Weights of a small multi-label image tagger.
Training: 29800 steps, batches of 256.
Rows from block 5 of a small multi-label image tagger, named by matrix and row number. Rows with one number belong to one neuron. Each number is 500 + 40 x the weight over its row's rms, rounded and kept within 0 to 999. All counts start at 0. Numbers have three digits each. After the name is the row's rms in percent of the matrix's.
Before each neuron's rows are labels from the 100 images, of 14848, where the neuron reaches its largest size: "responds to" is what is common among them; "colour at peak" is the nearest of a few named colours to the mean colour under the peak. Only what is clearly more common there than usual is listed. The data: abstract colour fields from 500 small random pattern networks. In brackets: how many of the 100.
# u: gMLP up (value half) (model.blocks.5.mixer.u.weight, 768x384), inputs 308-383
# v: gMLP up (gate half) (model.blocks.5.mixer.v.weight, 768x384), inputs 308-383
# out: gMLP down (model.blocks.5.mixer.out.weight, 384x768, transposed), outputs 308-383

responds to: fine detail (80)
colour at peak: pink (31)
u.56 121:424518560519544469554498484479558470516512441524485468503514517504506510514472579544498458604479547497487456445529516518461498475485503486548516489605571554513509441528512522516532467455525502477523520486444516461542493564501488
v.56 135:523447526520515563507474477539528475487533455469525488509519506459540545482473501492541514570468498481483516448525468497483468509456479512466505483563507421523537598535439516517577565564498476549538498452492478477455450505554501
out.56 132:566525497484449467507520451455463506541474467459502438525518434461485565492506548560462492466517514551471408481543453457547501483572525434518429547504511492548398477480563464495519519507500516460521485493591509515554551450497532

responds to: mostly red (63)
colour at peak: purple (42); red (26)
u.580 119:486549472450523429435497523496459529463509502502462526501514479565469542499484505461439511473536472501475537573462510513427510444475576459437521450488496530543536530509478509479544517456476465440443473536430485539541475438468488
v.580 128:479469580516500506503495514522487501504501512556533498508448519525455495405548529523489473482561477499446507460413532543493503525494508463515563484439485495478525557516456524526467508486528470475504450574454503514515535446553504
out.580 119:482419493537554496542463528498544530547510490495544494547499512478557556484524473510595436540471494535474489500503491511470458505509433558528515485605468453521545534524448545493463498484485432452478520561489545483509532532520485

responds to: smooth (55)
colour at peak: brown (29)
u.182 097:449500506490470480460490537513445541550487474580567545571488536451448412509483510494511534508463458523480532491526508582477527442434534503536539528538480484417537447467487495503499531489493539507512445464502517486499499413499528
v.182 096:530510580492557503504501580476567553498432476590463484455543514528511482583489579544450517523497530468500544466562542493528530494455551563521451492493463530522445438521565485541458457499610491521516555432503525495483497578536483
out.182 094:496490541528623490459445604433552445425487492450479462438466537502549509480476511546511494469532485437464558462514468492496514470464461508511545486436482540568505554472488522523551470490439464461564622446485480572514459540489483

responds to: fine detail (52); mostly red (28)
colour at peak: red (41); brown (26)
u.490 098:535553484474487432480516503488539516484483464511560453538490478483493484501553516475487519531462441461540509459523518543407546494448564534538526510519484578463581502511454497514441546500460582567509513489432476551501514498524551
v.490 101:458518485524496509515475480515509479561458588447535510471507536534501484464430517501602459536468549484549421467537528455466489424547504541569537472520472497501525567465422537466496449491518507520520445507535487487488500525446499
out.490 101:516450542540513494548467498516529546491425513580525525451398495452391557509481578535465533483454497545442527497500474408509436486562477550478500485514469470576476492573514515499490552501575458457534537425523562564516550504473426

responds to: bright (54); smooth (54)
colour at peak: cyan (40)
u.751 113:437473481510501458494501435626497593502579486506492513551580551474519493487424515392474502503462528499530441541449534517548508491459508481468454511583469502479520487610445475543542550514476485501457405524450510454485492452509527
v.751 118:574461512513469492462494605494490562476439512513542526468475442495504491477465522418499443472516480523508476477493565459549465510547388490496474494479530509495508498443528533507493565488515493532553464497470511551484494480468497
out.751 119:468466528502459509548539513472531485460503526480530543488450515517543521457551501506463481478473517559472481487493478407549453544523520457481488501503521534529489451554556517508447515489612425471540472516497554538537560553496461

responds to: bright (43)
colour at peak: cyan (36); pink (26)
u.653 095:445517450523469484508525458512484551575507497539518420525508525504578492500478502620500397590445532513523404500432512486463516493515507545567510530519527515456438521522501538437518526511523562543481426460510497522547543502477526
v.653 089:503506527469390553467493534454568466531491479466518493597515510481505512414568513513528455564508571522571475493511454482527483444559544555529513492437483480513439500455514541502473498469498486472535477547488533516505502434494452
out.653 086:430512504530567554470535549539502577470484473538482513517436555522481435493485453562437518501512397496469594512501503561526492488476537539559492501544505478503506553579491452487461525526422511508501599562471465442464541506611518

responds to: fine detail (48); mostly red (38)
colour at peak: brown (38)
u.729 089:462486506517552502529529541552530526534441505523562477526514509484585455486466581512503469518457483514511509426486503580442500502477525503564537437534452457471547514460471451534516489479505520512535502478469474443556454470425552
v.729 084:560497443534468482563534523547521469520587520474541492523473499500539587456494491505479547534540486492498500410460530565444444516472496429478524538538545514486520432473497510556520498447450520546465465538468480583433454438548549
out.729 086:481527524497485540474510540510466465502465485559516540529505542556477468530544538507474479468415457503494486388544502469502503462514521490560466538522575527446464515447560465458477466526484519507501497467512488450481520543470538

responds to: mostly red (64)
colour at peak: brown (35); green (35)
u.515 105:521514445484480515409412480525494417560501512527534476496478506460545445486536637504504525544456503509450463548467528528455490512463438530597515478533481441511492589517475516495513424462467522487514467499520513484502493541544513
v.515 100:447527514492528526520528471521503497530496518475552581569453441515503562524490486541473467538494450489575533491520551517502451503509527537487535538578547483503600527512527471495509492524472546521465428463470500487453505525451557
out.515 104:522541572476532433491545547454469482469493485487471483411565475518524537547478526548473448440473503526528505546535498505537547455556582510483478529493531564514507491445557470489550508521509475496423402430449499473488553520429504

responds to: bright (67); mostly blue (52); fine detail (46)
colour at peak: pink (43)
u.537 124:487529483471548422493432439458479516454455437621537471478501447385485511520538476515537479541394509511486464477493491463453487547526479536423475485526548495389506517472432525518529535488520531552492482486449503506476506520507456
v.537 119:499461499522489482510497460449560495519502500460519439396454518554510514574558547535570511525526525516507492514528536492505439528569493530534549483486466511465508517476499562523518580457469461468554559566419535545551501425487460
out.537 131:486523532529544570498557601459527518415450516471514536431493523469490513485488482497455431475441505502475500550570516442584455498571437518494467525518557506574443505461530478461506540522546469493496479425504465475508516506501478

responds to: fine detail (60); mostly blue (43)
colour at peak: blue (35)
u.535 105:417464530489538437443504473460501481550520542501543426505531530439492526512449543521522566556478541473465510492560493560474475481457495515479519454504488540532485477488450511460571436488473442444503438486539508528503520515429506
v.535 100:514456443497470486463472492519549450488555480453503427468468495523475521460486427483495581528518525528461502447484466500538483527469493454483537514511521555492513497505451474560548544558464497483482558559475498539469500469535485
out.535 114:527468511491506499446483565447436503469493399488559493481491431509492558448546424450487529435487466524455503472534467554474496546485554451507514479575482505471568546525490474535498510550394483480519542512479501512492448540576474

responds to: bright (82); smooth (34)
colour at peak: pink (50)
u.628 102:461480504488443516510475488486543507497566555492465512472493537403437467527529549467559482574383487488485439458520537486500523508517478522476476510468518501469462517457438465464495532523448506540491478494497492516506559447571471
v.628 104:504502481506507481506526469490548472483447559482493474585489517564515525447488429565510501468513509452479485555467499537540478471504503575606482524478482459558498510513556456449382503501526508531529535545480500468452527509467513
out.628 103:507437567475499440491477483470486520508477529547551581537492466453432539485474446557569572467515468469451542491443511585478450434447528476580571434447563479564542520512480514488498520467427475447561577543426521500525470423412463

responds to: smooth (36); dark (35)
colour at peak: white (30); black (29)
u.722 096:506515513451479490495481546442507483535528479516504437449528556396574500543545549578556457536472513546572449445475533491503532496463508544515524555542484503395480473504464530462502464497532564511531469481499558525529519506506489
v.722 097:442448468475429467505487532500419462516552554544463553487474434489536498512506466516490547466535494512526487555430480575497469519414534463506528518581505509503461444505470480545465492519507506440542511523474498500496461434536524
out.722 091:455430459568504573444451524451419500512572472548541598475472509470491545439483492430559498499512487458549483402464472492502509563467469509515556492476496461464540492521465503485486435478558543456461482462513513495541408489477464

responds to: dark (77); smooth (69)
colour at peak: blue (34)
u.27 121:553469483489476499534521478435514496526524533523461476464459549512503515487542418566533535473489507479535448529441534505530558524433498549530488516464489448453516490480542464543438544533518547578465493565507505521459516467545513
v.27 129:471480487535460489496466502424532522471518487544524524463500489434539524509528501534576528548505536516570488520448558525517529489492455569471458489471521498462508477529471545541432543447560538525525580553525496460489536538510498
out.27 131:416566538485456531410443563534531519498435512458524528564531522467574496503482566466518423511466500471503472502553464491542511435573534585542517506468509510492490528476467476532562483486503499458482438495482484457576528514489509

responds to: mostly green (51); smooth (27)
colour at peak: pink (40)
u.194 086:442486509432574438508492450416553493543566506528460514504506576507513538527501469554563462549515501454545433460513627526449507436469477456516482512480510532444509500455484498510511499521479560513519449455433530533521572518445532
v.194 083:425585517473451471517496407520522442572570496561483490572544466503531568503470537475517496570518566509490448499471522539539515550525518494514471492444479515498527478480490497555525493493532522545537455587509508448472456486525538
out.194 077:467483446531489507517437511499487520481508449518555481483472540561486495479518469439504527472497513515521548550465441523490450547511520524426541529461469464493523518566470580593442442523499456515540508540487469490419423546557463

responds to: dark (85)
colour at peak: brown (44); black (33)
u.561 090:426516467487488492475461537527472548541555498514545441406435503411551490507482515529502506547384505510522502514463474529495481488478573560550490487571444488373520483550466557491520542471525588521450464540492498529495545471540523
v.561 093:508472460563404539584505531519451491543537536460498564495502555421542520542507460539557511567490579467574496453518515471448461490517381553528484528453458473509475505502491508471511456473540526493544476461556510551501460512488490
out.561 083:503496519526576516478494552507468506473427521618468519478489510537397512471504438520476498524525453449519568477512486532497507535521504528552489516506538514557505523498538420402491497539509512481517545478536511502516515475460494

responds to: fine detail (56); mostly blue (54)
colour at peak: grey (61)
u.221 097:510481514486530493471453450553442536551458491490484431514524452334484521502542499533498490512420503486508479508488470517520566443459502554522482516571499485452524480514451448495490591496556499499526464471549503491499575463534509
v.221 095:540457517579419519540466573468470583500534528471494555534472524437521525466496496451589579510481553465449533522476414504446522496530483508487518491433500454519486542490495521487479550486488488531526519531545475562484475444510500
out.221 098:565475522602503507529485556499510507492499526492525631457459474467465470525539454463556565529514529528474565541461560503491464463486512478553546455512526515536530468499496523598421507439510462472511552484493538594477470515451449

responds to: smooth (41); dark (39)
colour at peak: green (32); brown (29)
u.531 094:481532454466422441499496438491487561583568458503508486529536511469491521543525523548526464515540528517512407529521506504470562458524545513499498502504414484490476526537491409494483504424456547526515567504512545452513521468510526
v.531 087:481461550485459503460465504617524441495553578526534549477523477506509484506459490554505584487487555529505558450509540555494453521404461521550473411480427476491570495556487466531525481453459486540543522529474509488478512475542484
out.531 087:444488504454480538506545535580429380471513525425517497491565534572535482443453408594483506489499484483507490559561527483498505450534448462460491505548495527534491532568537489447517436460504489499508523473504468469517468445501533

responds to: bright (43); mostly red (33)
colour at peak: white (25)
u.648 085:500557504480487520477447475468543544541428451521470505555484490498435445515522580506485401547465518552505437421480515487535482468537519547550487489494490503520474440546488469533481540492554520497456491540542531525540577456429486
v.648 083:576523584532516552499533577478459523508486525505523537489453458473460484517513433537521443490565501493506512510526493521554508382545512568520547463451520497562516509488495531471446546453522478484537463547448488561551575460475495
out.648 081:500492599496485485474480479568540531468523484525461405489508475490492545482527485556504582489511545528501576478478563551463517519419511536443510475510458446480537478601477517524474510466505468561531520545485499489441446502611433

responds to: fine detail (87)
colour at peak: green (57); brown (25)
u.136 107:519522465468449528514464480560429496559489535520520491481514524506477375518541545513476485540473463509517482483463487573556482470461556472511448581586495433402513458516532449565513504496452605560390468480509475459434487431514590
v.136 116:517483561564540540475506541597532476501503512500488525506509461515482494541423455482471482455511443468460571462526532540527566514480467506473525479517523518570505526554539447603422472482524459475535493513508474477435506425583521
out.136 108:496437374504477571544519548489474522538516502525412456428394558575495448475499467453502458517501449507519442511551537497507449473576460466524467514532534459489445493464540520529407498553562515468499499499543485503456491419519492

responds to: bright (99); mostly red (35)
colour at peak: pink (48)
u.734 104:545494544519480483514465501482559500545501480440527532525485519414489578576543449481508474562514591539434456489528493461532547545557505509567532503509467556512463519458542481459496539421418510461559483488488586516536545439379460
v.734 111:472555438540551517527533513519615517478425550504444525519442480453540478504500543484477449562510500465453466528498485515529433479505533508518502530512588598499495482410485514443568494504471503470411478514422466517536564535520516
out.734 106:512479493486468498489528504507481494530470507490578542494548529557493484468493517427501497539509528465440424481522489469464496554561429465559479464517579583450453495520562485444408481491485484477531551480517556511556464517450494

responds to: smooth (84); mostly green (80); dark (40); bright (27)
colour at peak: green (62)
u.598 102:530549481410480518471516498493463536513563597521511433458494453503503478500504510498450474489450519531499416547442539509569505501496511466503482564503487519432530507467533486492485517496455569517446428601446566473463484389452570
v.598 102:475526516447536521463490476490508487542463523454481507469505512518547544524494452545534386508518527488519460584536466498544501494587561562497544500491426510524508553541546520483544505484492523491501478591512588536451522499579451
out.598 106:405584433435505519558552518525432527496511447471489563597523515495515512585544469490471480532445461422502495503487437493498509443512532457491482541454501518484471522556534527464497441502492537525556532514486505497459467542433510

responds to: fine detail (99)
colour at peak: pink (29)
u.686 098:486531514466503521587478481480477573475467460478489545460464476524447484501492491488513438525431501466486451566548519500458416435544509542503496488512552466489499520507477509559472564512522503508423516509439497546522514439526531
v.686 096:527488489506566439532507498477510458462561632490502473454515460489515576462549535584540497519467532516524478467468505530455453514462471530460504508520470475474498575476441514573525535513518520559511484515495462494454473517597512
out.686 093:494557527421469443545485445506496502561539424464525550470567498497531510588513547563496472495477508532550449450487506510519568441502493535528470527507467544458465475520526504491506516457523538481499452484530561452540520509454530

responds to: smooth (74); mostly red (66)
colour at peak: purple (34)
u.521 094:495502469488610454543478399528495535526449455501493418467441506502530466515472524594526486535441472544556531482510482546460510463537487519489528513533405483468530507508497476497511586494469511481450452535495519429521499526573543
v.521 086:410560565489506440472519440476531565516485492471498543523542533588458544533493514467473510478479452448481521498531507549487485491479540446466542494596558570547541443503528481543461442485437481546506495595439491495533524487458513
out.521 092:541453500492400498464431469495479480528465471464593584501498505475466536432539528413567543486548551531467488503485459473477511578528470481512531467480464454473533512492494479554461484490486477475528554530563569531529466535493472

responds to: mostly red (88)
colour at peak: pink (40)
u.441 084:393500527494567533487475524520486542495466544600492515504548495463446438510487552494514508527492517494532492440548575542465476423479500541576452500506507489501453475512473470536527501565486512499562555544429472504439527545536499
v.441 080:484492507509552509436503522518539481438525553492498532596559567527542552431435491525440546483483562475482557545493476527517521452476545535538522512507579514566507525489540485482407446443513477494497489563509447475469502414454542
out.441 077:504485545544556534502502554535516460489444527517446525506493607462448443476513470556520513424518496500520502584498504509518477449470467507584529537459507542529473464398499497517505507503457500483434549540449473540513571404535531

responds to: smooth (40); mostly green (38); bright (26)
colour at peak: blue (27)
u.166 096:539526515442559518537533485482555456548482505487551557539412490520500515536534469543515456500487499455515485538488527506557510559555480540522517506496457547491515521567480517540446518465495579495523469553503553465506502463541497
v.166 091:553536570509496468502513485488486459517481452553553525535503529563494476560488480572476514514547510473466512517501465549525517452552469470518503453512502570543483540481554463561504538479563490502541514575497557420492539517498556
out.166 093:534450420523471501459458457480458538517533478547530470488483521497466531475524595429517510536504505532497507486412490466507492543537453491462511476480510458528475518468488522506435475529554519440436498524593562538543496520500473

responds to: mostly green (79); smooth (74); dark (35)
colour at peak: cyan (41)
u.403 113:424569514446480474431481452464548520553499416513468525562525522484539481578484582539489503499450489415501477476598553478491504420493598509508521549441451487466486468520492538472444479464476524514499491508482560474481509523557508
v.403 120:626558493554466494543465479451508533515446391506512522523501554483509471512545488460507477508478450523508455467552522533506512463526576502479478558497474472445529493498541507543401535496475568513516474522494543504458530469499516
out.403 115:498530554514505484468601536530571576451435497556469473530495520551418516512446547472413463468482445456470551502535550499495490439495538544502428499540486519527453477429530470487558520484501464516444480453472437513493572478446542

responds to: smooth (77); mostly blue (51); bright (31)
colour at peak: cyan (27)
u.208 126:523491514409563469426532471493591518477560509530491456500538478458519481542565542535461518506374523438534469539525519464516511449478508480528436492488517536478460495512484498541438576506503488529440438586448494525449497559439470
v.208 130:491477507461535519486452496500515476488505456526474539525499509554538525513466414507497508452554518510431494599558481509501522535523514494471571460462443541527557497516499488500519508538459472459540506511475555512515505476492440
out.208 140:537484512494483460578542435501498495480518441525500535518519488566443535508508463518440544476480543490514507467453464539473540550479607465484479512469504521496519472533544480582404469488520497528510559496467515493431467511474499

responds to: fine detail (40)
colour at peak: blue (36)
u.707 109:467522508466519500552473485588470523580518474552537483463543512481522558538498498518523473548485578503519504451494435531467435499483567509448506527578448545447462458551487530488590455440510491487505388514504522485569491484424489
v.707 120:516548471480465499493542480495473485485481506555501543523441488564499514514470468464480538461479422452528525494535466550488478548469499456438476563553496512491510487521542497564447463485484569561512478494533451520445447380493530
out.707 115:601483541497423482478555525502521460485471424482471550480503455484468609504494440532490522415479504534466505499517510452458553515501487483527423478519452534529446472524571490503481558477501488488508534444536505536512522438502466

responds to: smooth (59); mostly red (32)
colour at peak: purple (47)
u.754 112:429481570482478492510518483534536477518527538499421473504488529546471497462478415504516466494512546574499481498496517501504471438479500509476490492436421539539490495544450471568439492439554482440434438625495522533526558473547439
v.754 117:494540476477513547502534477456386465497481493504475527478524486509545445508467559528463518487504491491463493528511529558510507485474515482436452588504495484468488461500574421538489459507455529539558481413498495464515511511538555
out.754 114:574504513480504452530465489511550508528472444452513432564539438471515491556553468520527528461444498522476544514470479513466545478441483449447508462550495517491470485498469572453475497515476461473590595511450531512445502594477455

responds to: bright (59)
colour at peak: cyan (28)
u.534 116:516520509465515571444486454480524547536573452456520473514477511514517509473492461538515466460491516511546432536518525528540528452564539524574498536528451466472470523619488492493425553545462570461515432578485478476480533461641496
v.534 127:534503455563450572506455448427544531529541468476562473441477582464516497511582516529566484537500497475506508507482560492559539449540428536521524542465524464492474489402500486459414566478593559497574525553528525511489555538469509
out.534 122:529439541548578513481528556572476498484518547555547479513480477518494447471423507537486539487501492495451491501470502541466493459434535522514500456531545524503546512482440491465503493513477484491391514531455477444473478488442508

responds to: fine detail (58)
colour at peak: yellow (25)
u.226 116:495511491553494449539530430388522549516502540529427377521534501533518585482483560580455547585527554448509499467499469517537517533505519545526445534442495477512505534436498512451466552502568518484521498476508503486519500513463548
v.226 127:495454520530527529489497527553526584457478545573478534497496488497506539493482496534531557510491463450492523551487482481445499502485510511519497506451494472516512545463470584487438512525526477487562537501477495508486438499483475
out.226 122:529533443479483537475474499517500519522500451517419553511481490442557473515521466452542488502433489572547507518542515525435561527498485522457511540531462514422484497506498531574472524510512578564466466461470498410461508447555490

responds to: smooth (69); dark (61)
colour at peak: purple (45); blue (33)
u.399 112:476456519457470463546497526516511504511419449567512462414435513519494507505518521523528594508540542523526479540457541573456479566442472486553529465509491552453510495526531513561517496507522533503424589428525545541589491497489480
v.399 121:513517508536427474518502425442541504556453470497504550490519508553444517496532579512550532455536509472523532539531567493541472530517465582497526466454448500462477499386521533549428471393532516567589504576529523516498552535467510
out.399 119:488534461525474516549475468497502468564468483407514523560505555455587500508516512509572469525452526526553480551504523515466490468571452516495537539546475450496500495455504523558494460497550536524533482455568551455562499505486568

responds to: mostly red (29)
colour at peak: purple (31)
u.199 091:462543506493529551480491461478555552536547527477469460449481552456479435477474525510549502543473474484591460465496602522490491401458516562609500530491470491490472484472431529476511505470523533516471450520467519472501544450517555
v.199 078:500480553498499492511549471501535469538438494547446445521487480471554508485507539491471609466493502469528471532541541503563499510470573551545437522530466506502491452483531499488426496482500485490440582513498514518496509570524483
out.199 077:475519501428464521519500515545428509471538477487480527575545427514464466567522442575449507419449515463454423554539448466454511472496479487492460502477442492490468546484490480458543570523478515536574481496526472497487482486479509

responds to: bright (35)
colour at peak: green (30)
u.625 121:507499471509498499520457506452477524500421470474523544570463513476519476463517476475487512480440488552472456428456458460487492503532460536511445519514533488467453531467543508457470572520464554513487548489570540439435564488509495
v.625 122:463498528431543510483523558482541474477535506465488464507455496547479524554558498443495452486532507507517481482582511510492446477510477489498527449496534545551520480563520520495489544517490463416488508524501528567534538467548478
out.625 138:454484438458449486542475459519467502524581470484537425497540471525507519493509500542549536509450510483508419482488429491525478531471513502465440489547499459438513514514460556457483539553500526528555550549550509460451406535495466

responds to: fine detail (80)
colour at peak: pink (54)
u.202 101:415500439519445503552467487497529491498479520465527450468516465482468413515480579583527507601419525477546474473553505505466471483533574527564503499592501471464490462434447500464489490451519472489512524447477491474569527574497494
v.202 108:474453427534504504462493527516472529499619545545463430460531535399513541475489513530521588534483553498523471564485501531473472500431492506483530446527491408532465508538425481486518535506631470484468511525548473496489463521501482
out.202 097:568528569484539451447564521466503569451460451500485509513509533507407518498507535544421504503524460530442509434527498535601486436490542496570436501478533538512462476468541496396494527509512464438507525501466474465510552486488509

responds to: mostly green (97)
colour at peak: green (57)
u.699 102:407574478453454513507448496476542530542496490558436526579522475422558475514516469535517449520459489426558494474476486519568523413467561542541461530455530553437503512470467542548555503520511534509483446505488487505560482521506542
v.699 099:480541448443435450483482429495559493539547529480415480523531458472569506483498472517521474569520551458532469556480436511527518480535488483498460505508506504433421479484506445552563450511543493496516469535505537477596482527546524
out.699 100:497483514497502468440483496420560460468503480540495435484464542487548541475448552497512554477518497483482537471518499529492527523454491567490570454539491492467583490489453535508503478465457514478542468493468490509462520536485397

responds to: dark (100)
colour at peak: brown (53)
u.682 105:486530468549427497500497461548527489547463503532528491530415523446563516543514548493530528574517467538554547522451528492468456528498461489517499498618483501435461502481506559507487496492528549507450470500520519540543540480522493
v.682 105:466490470544413550465482509525481518519427557547488536532465577399459518465506565530506500490533512504518505509493507559556497494512473597596499485528509403492496531540543499501470505518571545467477387502556504481528511477465534
out.682 112:504501483551495528595554416512474445531494543478459508443523532538508431503472488577489586540529497538571490549526525522486531486491495483479488555463464491521470423480548418481487513490506546532491481468473560461469508471494552

responds to: dark (72)
colour at peak: cyan (30); pink (28)
u.290 094:413509475440550458487464469538596506545591529511497516506587566458589507552538453525560537528517518457520449535456514544471548435446525591527478474431547517415502474441435527482562424481423487500409444542447497472528481505503514
v.290 099:449515476579454533512465505482464531542425561538457512447487552476539489468507567582578547507540456521547565432487601583449455436463445532526533511527459483452530555533514476501423508485511562508564444516560480480530499508449542
out.290 094:520499492484482515538507490489527500575550461382553574494491430500487504522513461501543403521538508509498451432468576505535577500545494454505536541402501524523483532487538460528459517462465524496488480561511517544535507524432533

responds to: mostly red (63)
colour at peak: pink (47)
u.275 113:442480481548479476501494491481469495488535496503524521488489572470496468524501529518526444524488487468555440514473571493566459487524525530534550499514542495399531441398484536361586510491530568496474430463518493558531532506473507
v.275 111:517463551463504466477520492491506456507515530511551460547576376533462567477480480503425454405502502512465469394524497489443475544468432523479503468522565569545530513467443478470520540514468458454463484522442513557530469473488500
out.275 115:534494502513486462573462400535481457558516469428482500528548489462461536518486519434552588484505543456490477557487465519469499544513537457454514495508475484464527486457435508549507498465500501549546494534465492430474443514489486

responds to: mostly red (46)
colour at peak: pink (40)
u.455 084:511557509463526476549525447482505532582508451471475470540510534514459463566506533543496544526428497463583495515489526560540459428526561473472431509432464528457514544558531476484512523514449531522521532530490467473503515568434485
v.455 083:484547486422554458569538509485554463550486575495436541510506501496497551553481435559503427471486429457578527534563544559508476422570479504507497530523455507525593505530512482566479506458545547518469518522473501515533515434416540
out.455 082:464513530539462579424482486518503508479499524508516447506465523444503497509547548547504443510448475526547506360519499495500453528534455557470491514590510458486568475492476502464446493472550530480484412469477507516525546525564462

responds to: mostly red (65); smooth (55)
colour at peak: red (33); orange (29)
u.23 108:542511514610472491461534474480545513503521507532518530500518500485541573474442545420465571576499476493483538422454485554508441480500602525546529483563521534537519459488430569498487493494596478468462498556472454500520523516456523
v.23 114:456539532427513493454491535480580497452448493500530519469506474509557491542528448518476432467432494545525467488485489475572515499492548491437456526574578511466541505562497524546446496532476488533422507526463499448447482453493487
out.23 111:478521511502584487575531514468516492475510538442459415535513516529486467484445488506470423545434469392566467544586541547600518438498457571523482551509543523508530508495506455498564569524454510492459470522480434501465526461484562

responds to: bright (25)
colour at peak: cyan (33)
u.482 083:468526541531475507468535502484469602543511529492422512424483449486578495506488524615568468471488486498521488457531527481516502510457545563580470517510478522509474477455493412500502586466518478495495567499520511494493580514529516
v.482 073:489489467488492527511508473532535540499523468481446486517445474488438505508476439602514501527506496447567457501523569482528490497522510567566490524480539479486468492471517538508470492500493506556532570515500499491426554446531498
out.482 070:470466445448419451582468478485502499532528544531489447509510519442435545501512544443521559512505512479477450550493459523502459508442517491508483493553516484431490445499484515516520467506462507526529529523444515475535450551448461

responds to: bright (65)
colour at peak: pink (45)
u.419 095:449535477484513458528516516506505577481538454436522436476483560451538501593502512549554485599441456469520450510529511498496413444503552529461500547605511499444484544505462520462567468530516571568501508514480490473547472565525479
v.419 086:500463501561500481540511508502481552493452482531571437512462480524610518489526521511489487457495483462522476516477513513482485495504533498502474519554495467524505484476504577461503557502517483510488434547475500570536569469465502
out.419 089:466524481505504506598559457538587467514429538432447439475504564497475429479515436548520471423537448498572492550442484558523557456495507465559456531446474522512477497507530475429526522487510514501453540506496472495497547457485564